python train.py --arch="vit" --model="multi-label image tagger" --dataset="simulated stained blood smears" --train_examples=195000 --image_size=32 --crop_scale_min=1 --horizontal_flip=true --color_jitter=0.1 --norm="layernorm" --norm_position="pre" --hidden_act="gelu" --mlp_ratio=4 --head_dim=64 --fused_qkv=true --bias="none" --qk_norm=true --parallel_block=false --inner_norm=false --drop_path=0.15 --patch_size=[4, 4] --conv_stem=false --layers=6 --width=320 --positions="rope" --pooling="class_token" --num_labels=16 --init="trunc_normal_002" --residual_init="none" --optimizer="muon" --muon_scale="match_rms_adamw" --learning_rate=0.0022 --momentum=0.85 --nesterov=true --orthogonalizer="polar_express" --adamw_lr_other_params=0.0011 --max_grad_norm=1.0 --magnitude_pruning=0.7 --sam_rho=0.05 --max_steps=12700 --batch_size=512 --epochs=33.3 --lr_schedule="cosine" --final_lr_fraction=0.05 --warmup_steps=2540 --weight_decay=0.06 --adamw_weight_decay_other_params=0.01
Rows from block 2 of a small multi-label image tagger, named by matrix and row number. Rows with one number belong to one neuron. Each number is 500 + 50 x the weight over its row's rms, rounded and kept within 0 to 999. All counts start at 0. Numbers have three digits each.
After each neuron's rows are labels from the 100 images, of 14848, where the neuron reaches its highest value: "responds to" is what is common among them. Only what is clearly more common there than usual is listed. The data: simulated stained blood smears. In brackets: how many of the 100, against the usual share in percent.
# fc1: MLP up (model.blocks.2.mlp.fc1.weight, 1280x320), inputs 200-224
# fc2: MLP down (model.blocks.2.mlp.fc2.weight, 320x1280, transposed), outputs 200-224

fc1.533:463500500500500500500500601585500500500500500500500500505500500500381500500
fc2.533:500500500546500500567500500500500726372500500500588500585500500628500500500
responds to: platelets (100 vs 50.1)

fc1.718:500500473500500500500500500500500500481500500500500500608500500410352500612
fc2.718:500579500566500594500500500500500500500463395328500500500477512500500500500
responds to: spiky cells (92 vs 14.4)

fc1.694:500470500500552490500365500500500500421451500500500553432500581500437336500
fc2.694:500339500500542500500500445500500500472500472500500371470500500500586500500
responds to: target cells (56 vs 14.6)

fc1.64:399500425500461500500500500451500500500500500500500500500577445500500500500
fc2.64:500601547500500500500448500500383405565500500500500500500500660500476424500
responds to: small spheres (43 vs 13.9); lobed nucleus (43 vs 14)

fc1.243:506500460500500467424500500571451500500381598588500500500500500500594500500
fc2.243:591500500500500464500500461500500500500500427500500500500443396585500500500
responds to: crescents (65 vs 13.9)

fc1.10:500623500369500500500382500616500500500376500500500536500500500661500500409
fc2.10:549388500500609500500380500500500551500470550500500541444500500627500500500
responds to: small spheres (100 vs 13.9); crowded (74 vs 40.2)

fc1.181:500500500500500537500500500500500500576500500543500375574537500500500500500
fc2.181:500500500500500500500554336500500407500500419500429547500500429500500629500
responds to: ovals (100 vs 14.3)

fc1.761:568500326500500569373500500500500500500500500500441500500500500582500423500
fc2.761:500550509500500500500500438457500500500500428500500500691500389454576500427
responds to: two lobes with orange grains (99 vs 14.1)

fc1.643:500500500363500567500396500500593500500500500500403500500500500500500500500
fc2.643:500682500500574500500563500500500500456500500500500500500500500500500569500
responds to: target cells (99 vs 14.6)

fc1.629:500382455602500623500500500500500631455500500500500500500500500500500500500
fc2.629:500573532403500500500366500385500434500500500500500427568500500500500500500
responds to: lobed nucleus (82 vs 14)

fc1.603:500591541500500500500500626369500500500615558500500500500500588500500445500
fc2.603:500500500500560500584568500500500500500500445500500500500500377500403582500
responds to: dark grains (49 vs 14)

fc1.556:500500447500500500500604500500491500570500500613612299500500500500500500500
fc2.556:500421500500500444500500412500500500500500570475500701412485409500279598647
responds to: ovals (100 vs 14.3)

fc1.165:439500500500500500565500500410500582500500405500500613332566500500500500500
fc2.165:500500500436500500500426500500500412340500500555500500630500500500500373500
responds to: teardrops (81 vs 14.2)

fc1.438:572500500305500500500500500500500500500389500500500500500500500500500500500
fc2.438:500390500500613438500500500500357500636500540500500533597500500500460500559
responds to: two lobes with orange grains (96 vs 14.1)

fc1.428:500560500500500500500500392500569500417500500500500500500424500500396605500
fc2.428:500500568500500411500544397500500467500500617500500500500500500500500500500
responds to: spiky cells (54 vs 14.4); dark grains (40 vs 14); kidney-shaped nucleus (37 vs 14.4)

fc1.85:500500447500639528500571435500601500500578500500307500471500435500424528500
fc2.85:500579460398500500500500500500500500500500500500615500500442500613596500468
responds to: two lobes with orange grains (100 vs 14.1)

fc1.129:500348414500500500500500417441526500500542450451500500500357479436500479388
fc2.129:500500535504413500500500451442500500500500500628500500500500500500500550500
responds to: small spheres (95 vs 13.9); no large cell (37 vs 14.4)

fc1.189:500500500500500469500448500500601500500500500646500500500440576611500392500
fc2.189:500500500500500500500530500500401500500592500500500500500654463413438651500
responds to: teardrops (75 vs 14.2)

fc1.389:500500500500500500578500500500500500474500500500500500541500407500500545500
fc2.389:500500554500500500500500500500500379500500462500500491427500500500500500500
responds to: ovals (100 vs 14.3)

fc1.612:596500500574465500500423612500500500562500500500500500500500552500500500500
fc2.612:500500500500384500500500500500500500432500500611500476500500500500500500600
responds to: lobed nucleus (100 vs 14)

fc1.541:663500500500500500500500588500500580500500441500458500500500500500554447627
fc2.541:376500500608634500500500500500579500500500500500500500633500500500500500500
responds to: band-shaped nucleus (99 vs 14.3)

fc1.595:500500433565340500500500500413500500500500500500500500409386546500626571500
fc2.595:500315708500500500500500508409500500500395500500622500677500500500500500500
responds to: small spheres (42 vs 13.9)

fc1.470:450354500322540500528500500500500500500500500500500500500500558500500500535
fc2.470:500500583500500500385500500467500410500475500367500500505631562500500500500
responds to: discs (64 vs 14.7); crescents (35 vs 13.9)

fc1.388:500500500500557500500500447500428500500566578500500500500500604390513500500
fc2.388:500500500500500559500500500544500500500500416500500500500574500500500538500
responds to: ovals (34 vs 14.3)

fc1.383:500500500500500500595500500500500577500500500500500500500500500500500415500
fc2.383:500500362560500500500532500500500500500500500404500500605500500500500500567
responds to: lobed nucleus (100 vs 14)

fc1.515:500500500500500475414623500500500500500500500500500561436500500500497500500
fc2.515:500500500406404505500500500500500394418585500500363500500500500500500403500
responds to: round nucleus (94 vs 14.9); crowded (84 vs 40.2)

fc1.737:500500500500500500500500500500415500500500500500500500495500500522500500500
fc2.737:500500430500500500500359528500500500500500500500500500522500500500500451439
responds to: kidney-shaped nucleus (76 vs 14.4)

fc1.269:439500500500407500500500500500500500500500500500500500500500420500584500500
fc2.269:500461500500500558500500500574500500500500500500358444500500598316500500593
responds to: target cells (42 vs 14.6); crescents (41 vs 13.9)

fc1.97:500500500500500500575500500500500406644500462610383500500500450500500576601
fc2.97:500500500500552500500500559688500392408500500452500381500500500500454406500
responds to: dark grains (58 vs 14); round nucleus (37 vs 14.9)

fc1.508:500395431593468520542500500500500500500500596500500500500500500500500500500
fc2.508:500500651500500500500500500500500500500483500500500500500500500500527511625
responds to: crescents (87 vs 13.9)

fc1.77:500500500500500500500564500500500630449500500500438402500571500500500500611
fc2.77:566500500608500500500500500500500500500500442516500586500421500500630500428
responds to: target cells (43 vs 14.6)

fc1.498:500500383382500500500500500631500500500542500402604500541542500483500500500
fc2.498:500500500524623409500500500500500439500308500522500500500500500500500500500
responds to: crescents (92 vs 13.9)

fc1.308:594464500500500560500500561500546419500500427432591500500500480599500500469
fc2.308:500500368500500522500500500500500361500500500500500610500500500500500500500
responds to: lobed nucleus (52 vs 14); small spheres (50 vs 13.9)

fc1.352:500500500500500383500500500500500500500500500500283500500500500500500500500
fc2.352:402500500500500607500446585384500433500500500500616571500500500500500500500
responds to: platelets (97 vs 50.1); small spheres (54 vs 13.9); no large cell (33 vs 14.4)

fc1.626:500500500500500500437425389500429500500500500500500500500500500416500500500
fc2.626:500500500500500500500338500500479500500500428579500525547500500500500500623
responds to: teardrops (38 vs 14.2); crescents (36 vs 13.9)

fc1.199:589500384385500620500500500500500500418500500500560589500500500428443500500
fc2.199:500500500500500396500500500500500500500466500558550364347500584500500500500
responds to: crescents (72 vs 13.9)

fc1.324:500569500500438342500486500500500500500500500554500500500500500500369500461
fc2.324:551319500385614500500631500500500463500500500428500500500500407500500500500
responds to: target cells (61 vs 14.6)

fc1.382:551500340500500500500500540500500500500477591500500500463500411403587438500
fc2.382:512593410500568500500581500500500597500427610500500500500500500555500500500
responds to: band-shaped nucleus (100 vs 14.3)

fc1.313:500458500500500500500348538500418500633500644500500430500500500642500500500
fc2.313:596500500500389500500646500500500500500567500500500500500500500500500585500
responds to: ovals (100 vs 14.3)

fc1.35:500457500500500500500500500596365569500500396472500500500500576358364500567
fc2.35:500409550388500500577409500500500500600500620500500500500500458455500500409
responds to: teardrops (53 vs 14.2); crescents (40 vs 13.9)

fc1.745:500500500589500500500443500500500422500500500646631500500500500500500396500
fc2.745:500500576532500500478500500454500500500528500500390500410500500500500500500
responds to: two lobes with orange grains (74 vs 14.1)

fc1.559:500500500480500448500701500437476500500500418500500500438500500581500369500
fc2.559:500500500446558514500500500500500500500633500500500500500500488500500517500
responds to: small spheres (87 vs 13.9)

fc1.625:542500500500672500555500500500500478500573500500500636500500500500500500500
fc2.625:500500500500380384500500500500500546598444500500500500500500395579617500512
responds to: small spheres (100 vs 13.9)

fc1.715:500500500500500500500500500500500500500500500500500500500500572500581500500
fc2.715:643634500500500439500500500500500500500408500500500586500500461500440500500
responds to: teardrops (67 vs 14.2)

fc1.75:500500465500500500500369593540605500519411634416500500500500500500500500500
fc2.75:484500449500500500535598500500500453359500500561500500500500444596457683500
responds to: dark grains (73 vs 14)

fc1.656:688500500500500500500555500500500500500500500358500345500500500437500500500
fc2.656:500500500500651500500500500500434500500500625500500500500500602500500500500
responds to: teardrops (46 vs 14.2)

fc1.288:500500604500500470426500461500500500500429500500500500500500543500500500500
fc2.288:500500401500500542500500574561500397500500500500500541626500500500500500500
responds to: dark grains (100 vs 14)

fc1.314:500500500500500500500500621500500449500500500500493500500500500500500397372
fc2.314:500404459500584465579545500500500540500500500500500622680417500572500500500
responds to: two lobes with orange grains (99 vs 14.1)

fc1.690:500377500500500500500558364500500500500500475500515500500500500500500500500
fc2.690:500500500456500544500500507500500500500500500500500500500500500393500589591
responds to: target cells (53 vs 14.6); discs (46 vs 14.7)

fc1.537:603500513500500500478415500420500500500500500500500500418473500500435407395
fc2.537:500344500500352593500500500500582580430414500500500500500428500500500500500
responds to: lobed nucleus (97 vs 14)

fc1.702:500500500500500500500500473500500500537500500500500426563500548500538500500
fc2.702:500500500500500500500500500500500500500500500485500500500500500546500440579
responds to: crescents (62 vs 13.9); teardrops (37 vs 14.2)

fc1.467:500500500399500500500611500563500500500500611500500500500500500421500500579
fc2.467:500400500500408500500500423612500500500500500500500500500500500564500406541
responds to: two lobes with orange grains (100 vs 14.1)

fc1.374:500554500355500500500500500500500500500500577500500500336692397500436390500
fc2.374:590500500500449500500488500601500500500488500500500500500500500500500500500
responds to: small spheres (84 vs 13.9)

fc1.81:500500359500397500500423398500500500648500387363500500500500332500500500500
fc2.81:428449500500648500672500500500500500500500500500500576500500500453500500500
responds to: crescents (72 vs 13.9)

fc1.275:475636560377500556598500500500613500500500500500445607500594406500500500402
fc2.275:500500500626500500500500500544500500500500500500500359500432500500422500500
responds to: target cells (94 vs 14.6)

fc1.319:500411500259500648537500568500500500500500565500500500536500500500500500500
fc2.319:500500500500620500500500500500500386500402500500500500500500564500500500500
responds to: discs (76 vs 14.7); crowded (70 vs 40.2)

fc1.631:649500370500500500500500500500500500500500500500500500426500500500500500408
fc2.631:500363467425390597601500500352500585500500500500500500500500402500500559500
responds to: two lobes with orange grains (100 vs 14.1)

fc1.583:674506345500593500500500500500500631500500560500500500500500500500500500500
fc2.583:500500500500407500500649500500500474500500500500500500500462500500500411500
responds to: teardrops (66 vs 14.2); crowded (66 vs 40.2)

fc1.709:500500500500500500367500500500500500500500500500500544500500500454500500500
fc2.709:500538500500500500619500500500500400500443500674500500500500602626500500389
responds to: dark grains (63 vs 14)

fc1.599:500500432564460500500500500452500500329562584500500500487500471500452500500
fc2.599:500500500500450411500500500500500500500500500667311512500420500590500435500
responds to: two lobes with orange grains (35 vs 14.1)

fc1.639:500500500500389500500500500500500500500500500500500500711500500542500500426
fc2.639:419500500455648500500500500500500500500614500500500592500500500520500500500
responds to: two lobes with orange grains (92 vs 14.1)

fc1.570:500500500406500500500500500500608551500500500500674417500500434432500500460
fc2.570:448473500493500578500500473500552521500589500500299500500500440559500551500
responds to: two lobes with orange grains (85 vs 14.1); spiky cells (60 vs 14.4)

fc1.627:500610500500500500414500500500500500645569500439500500500500623500500560500
fc2.627:500500500365500500465500664500500500500500500500500500420500500500636500500
responds to: round nucleus (100 vs 14.9)

fc1.653:500500500500500500500500500500554500500500387578618606500500500500500500646
fc2.653:500356500500428500527500400383415500500407500500500500500500500565500500500
responds to: two lobes with orange grains (100 vs 14.1)

fc1.756:480459432500500500500556500440452500500500573500428613500564582528500409571
fc2.756:495500500500500570500504500643500500500559500500627454395500500500500500500
responds to: crowded (75 vs 40.2); discs (56 vs 14.7); crescents (34 vs 13.9)

fc1.117:500500575500500500348500500489553516463500500534500500500500500500500500500
fc2.117:500592449500500500500555500539529421500500500351584500500500500500500500419
responds to: band-shaped nucleus (100 vs 14.3)

fc1.481:500536521500500535500500500500500500500500333610442500500372500500547515500
fc2.481:518500500500481390500500500381500500500444691500500467500534500373500500500
responds to: ovals (100 vs 14.3)

fc1.123:500476556500500657500500500500500500500500618500500438456520500462500500500
fc2.123:500500500500500500500500548500500500540540500415574457369544582500500500500
responds to: crescents (84 vs 13.9); kidney-shaped nucleus (35 vs 14.4)

fc1.57:500500613500500580500500362500500500622540500530500500500500500500421500500
fc2.57:450500436500500452500500500413468500500500500522500544500500500434500500500
responds to: platelets (97 vs 50.1)

fc1.252:500500500500500500610500500401500500500500500498529421500500500500500660500
fc2.252:500500551500500476500500461500500570456500500500419500500500500500571500442
responds to: round nucleus (69 vs 14.9)

fc1.360:500500500500500500500500431500500532500500500500500500500462500383500500500
fc2.360:500500500500500500586413500500500500500500586500500500500604500620500500707
responds to: crowded (100 vs 40.2); platelets (100 vs 50.1)

fc1.531:500500500500500466500343500422500500500500500553500500388500500500590500500
fc2.531:500500500533500500393500500500500422500500500500500487500500500500500500489
responds to: band-shaped nucleus (37 vs 14.3)

fc1.281:500500412500500500500658548500638589454500540500500500500500500500500500393
fc2.281:500540607500500507500418500500500500500477421500500500500500500500500500500
responds to: ovals (66 vs 14.3)

fc1.538:500500537423500500451556500500500500408500500543500500500500500500500604500
fc2.538:429686342500500578500500500500500500500500540500500417385474656500500545500
responds to: crescents (73 vs 13.9); band-shaped nucleus (34 vs 14.3)

fc1.683:500500500500500379500500500500500351500380500392460500500500500500500500575
fc2.683:500500500500411546500600500500561380500500500500500500500500500639500500500
responds to: dark grains (100 vs 14)

fc1.335:500500500500500549500500500453500500458500419500500500500500500428500500368
fc2.335:500500623500500437500500500500500500500451553500500567500596500647500500500
responds to: crescents (49 vs 13.9)

fc1.637:500500294500500500500500500355500527500500382500500500500607398538500500500
fc2.637:500526500500500500453500427500500500500500500500625500500500500500372500500
responds to: small spheres (100 vs 13.9)

fc1.348:500500500596500500500500500651500603500500470500523500500455505500445470432
fc2.348:407593500500502384500500500500386420500500500500500500500601500500500500500
responds to: crowded (88 vs 40.2); spiky cells (76 vs 14.4)

fc1.703:526500614500500447500500500500500500500590500500500500500500371500500500500
fc2.703:500514500500500500500500500371500500341419500426542500500500636500500303555
responds to: teardrops (41 vs 14.2)

fc1.253:500500500415500500491500553500500500485500333500500500500580610500651401500
fc2.253:500570500435500500704500500500500567500500563522500500500500500500453605500
responds to: spiky cells (100 vs 14.4)

fc1.676:500429500500500394500500500500500500500419500500500500500500500500500500654
fc2.676:500500437500500500440527500622500393500547558572500500415500500500500500500
responds to: dark grains (83 vs 14)

fc1.363:434505500463617500500500500592500500500592500500492464500603500500437650412
fc2.363:500500500500500500618488500500500500500500500500500500556500557500532417500
responds to: crescents (36 vs 13.9)

fc1.244:500541500568500274500358500500500624500500393500601500335500400500500500390
fc2.244:500507500322561536500500500420500352500633500500500500500500500500500392500
responds to: crescents (73 vs 13.9)

fc1.495:500500554437531500408500534403500500500500525560500458500390500381567427607
fc2.495:500376500500500500500490318570574500634500500500500512500500596500462500593
responds to: target cells (98 vs 14.6)

fc1.673:500500500419500500500500500543500500400535500649408500500500417424500500500
fc2.673:500432500550556500504500365572500500500409500576500500500500394500567623500
responds to: spiky cells (98 vs 14.4)

fc1.241:500500470464500400500357416500500500500382500500587500500500500500500500668
fc2.241:431390436500326500500500500440500526500500573368500481631500500578500560446
responds to: dark grains (100 vs 14)

fc1.104:500416500361576402500541500389456537649500500500482500500500500575500500500
fc2.104:500500500500500500453500411500580404500460500500376500500500500500500500500
responds to: small spheres (48 vs 13.9); round nucleus (47 vs 14.9); kidney-shaped nucleus (33 vs 14.4)

fc1.692:500550500500500500604500500437555500500408500397547500500500500500500409500
fc2.692:500323574500469500500500500500500498500579398618500500500424500500500500500
responds to: two lobes with orange grains (34 vs 14.1)

fc1.140:500500500500413500500500500650500450432500500500500500434500635500500500500
fc2.140:500500500500500500500500500500500500404500500535405500420500468500500530500
responds to: small spheres (67 vs 13.9)

fc1.765:500500500500500500500500500500500529500500500500500500500592543500462543500
fc2.765:616500419500500500500375500386607500500500428500500500500500443500548500500
responds to: round nucleus (81 vs 14.9)

fc1.471:389395380419500546601500500386500500500500500500432569424500553561500544500
fc2.471:593500500469500500426500500652500500500552424500500500500500351500584500519
responds to: ovals (94 vs 14.3)

fc1.68:549557440500500500436421500500500500481591500500565500500500500455401500572
fc2.68:500500500500632500500633500500500500400537500500577500500395500500500500500
responds to: teardrops (73 vs 14.2)

fc1.13:500500500500500500376500500500500584635500500500557500535500500500430374500
fc2.13:500500505630500623500500576500500500500500440588500500526500500500500561464
responds to: target cells (46 vs 14.6); discs (34 vs 14.7)

fc1.395:500500610538500500584484500500500500500500500581500500417500500551573500500
fc2.395:500537500545398608500500585500500431500500500500500500500585500500630409433
responds to: lobed nucleus (89 vs 14)

fc1.9:500500500500428500428415614392500500500500500536500500440500500535576500581
fc2.9:500500500513500500500500500500500500448500500454446500500527500445420436373
responds to: ovals (98 vs 14.3)

fc1.466:500500500500395500500500433500408425500422500442500500500548500500524500581
fc2.466:500500500440596500510500500551500500500500500500500500500500500615500492500
responds to: spiky cells (89 vs 14.4); crowded (75 vs 40.2)

fc1.23:436332416500458500500434500443596500500500500500500500500558500500500500495
fc2.23:500571605500500444500556500500447500500500470458500500500482500500500500500
responds to: crescents (80 vs 13.9)

fc1.311:500593500387500500500500500456672500500500595500500500500643500572500500500
fc2.311:510591614436528500500500431500500500604500500500500500588500433500397500500
responds to: dark grains (97 vs 14)

fc1.321:500500500500500500500500500626500500500500500409598500500379500500500500500
fc2.321:490500500500500500380597500402500500500500356500500500453500500586539500500
responds to: target cells (96 vs 14.6)

fc1.224:396500500500500500500500500500500500500343500613500500500500500428500500604
fc2.224:500500500500500597500500500500500500500500500500500500495399483457605500510
responds to: two lobes with orange grains (53 vs 14.1); spiky cells (42 vs 14.4)

fc1.69:524500606500432500500500585500414500357632434500500500445500424500537500469
fc2.69:420500500527500500500500500547594524500500621500500500539500500500602500600
responds to: dark grains (49 vs 14)

fc1.759:454500444500500500400635530500536500500563500500500500519500613500561500346
fc2.759:500500500639578373500500500446561500500500369500500500500500500500428500500
responds to: small spheres (43 vs 13.9)

fc1.408:500371500500500590583500500500500500470500500500431500601500500500500539500
fc2.408:500500500500500500640500500500500500500500500500500500500336557500397500517
responds to: two lobes with orange grains (71 vs 14.1); crowded (68 vs 40.2)

fc1.598:500592500500585500500492500500610500500453500500500586500500490500500500625
fc2.598:500500500462521500500452581385500500469426597500500500500500500500500444433
responds to: round nucleus (97 vs 14.9)

fc1.526:640500500522500500500500500500500500500500500500500500500500500462460500500
fc2.526:500500500500500500449597500500500463522500500500500500500551500500500605500
responds to: round nucleus (92 vs 14.9); crowded (85 vs 40.2); crescents (33 vs 13.9)

fc1.611:500500500500500500500402500500500500378500500430500658500560500630408468500
fc2.611:500597574500500579500500500500500500481639404500500500500585500630604500500
responds to: small spheres (100 vs 13.9)

fc1.157:425500389500500500500500413634500440500575500500500418568500500648418500500
fc2.157:500594500559500500415500500500500607570500500500500369500500500500500500500
responds to: band-shaped nucleus (100 vs 14.3)

fc1.240:500500517500500500500434500500621500430500500443500484529500500500500500500
fc2.240:470500522441634500500500500474500500500500383425500500500500572549500430500
responds to: teardrops (73 vs 14.2); band-shaped nucleus (41 vs 14.3)

fc1.394:655413500419500500384500500500500607508500500500500500420500500500500500500
fc2.394:500602500500500500500500500591500500584500500507500500406419500658543500500
responds to: teardrops (59 vs 14.2); small spheres (35 vs 13.9)

fc1.371:500500500500500500500500500500500500500500500500500614568610500500500519500
fc2.371:442620428404500500500500545500539500500500500500500403500500500500500500613
responds to: ovals (79 vs 14.3)

fc1.425:500500379500404491500435500500500570500480432466482383500500500500500457579
fc2.425:500428500611500500500500500603396500500500500597500500500500603500500500500
responds to: lobed nucleus (100 vs 14)

fc1.682:500500500500500420500541500500420594500500500500500500516500500550578500500
fc2.682:500500522500500500500500571500500500500500536500370585500574418500500500500
responds to: ovals (99 vs 14.3); crowded (65 vs 40.2)

fc1.217:564410500500500635500500500500500500562500365431500626500500500500500500500
fc2.217:359703500500500489500500500500500500302500556500500280500375500500500500605
responds to: ovals (46 vs 14.3)

fc1.355:500500549500500500500500341604533500432500500500500500390424500638378375500
fc2.355:500500500500500500500371500418635500500500500600500564500500500472500409402
responds to: teardrops (97 vs 14.2)

fc1.203:500500500500602457500500500410430500500500500500500500500666500500500500518
fc2.203:500500346500500500500500500500500500500500500553500500500500500500622564500
responds to: crescents (60 vs 13.9)

fc1.421:500500500500500373500500500500500500500344341500500500500500500500500500500
fc2.421:500500500580500500500570500405500310500500588500431500500500500500500586500
responds to: band-shaped nucleus (36 vs 14.3)

fc1.24:500500500538500500500479500500500500500500594500500500500583500500500625500
fc2.24:500558500391500420500500500356377500500500451500500500500500500440500472500
responds to: kidney-shaped nucleus (42 vs 14.4)

fc1.680:500500500421565599386433500500500662500500500500500500500500500516500392500
fc2.680:500500397672500500500362500539500500706500500500500425500500500386453519500
responds to: band-shaped nucleus (81 vs 14.3)

fc1.652:500524453500500500419461500500580500500500500485526500500556500597425500457
fc2.652:500537500451500586500548500388500500500520381500531500500500500500500500627
responds to: teardrops (90 vs 14.2)

fc1.66:500500500500477441500500500500500500500500500500500500540500500500500500500
fc2.66:541500500500500500500500500553500500500500500500500500500564500500500578500
responds to: ovals (50 vs 14.3); teardrops (35 vs 14.2)

fc1.116:500500364421500366500690500445581500500464500500500557500500500500500416595
fc2.116:500500500500500500500500500655500500335500500500500500500603500500500623386
responds to: platelets (76 vs 50.1); round nucleus (59 vs 14.9); kidney-shaped nucleus (40 vs 14.4)

fc1.617:500500500500500500568366537500423442500354500413500472500500436500500420500
fc2.617:658500500500580492500500500500500500500500500500500500358500500500500500500
responds to: small spheres (55 vs 13.9); lobed nucleus (52 vs 14)

fc1.232:592500641500500500500500500500653365500500500500500500360500500500587500500
fc2.232:500566625648500500434500394500397500632500500595395500500500602629500428352
responds to: dark grains (56 vs 14)

fc1.317:500500500500640500500520591500500500435500468500360500500500500500500500500
fc2.317:500676387500500500622500500500500500500611541597500500500528500428586500500
responds to: two lobes with orange grains (63 vs 14.1); lobed nucleus (37 vs 14)

fc1.734:569440388500500500500507500500461454358500500500500500656483500500500500500
fc2.734:500500500625500500500500542500500568500500485400449500500500500500500500400
responds to: band-shaped nucleus (95 vs 14.3)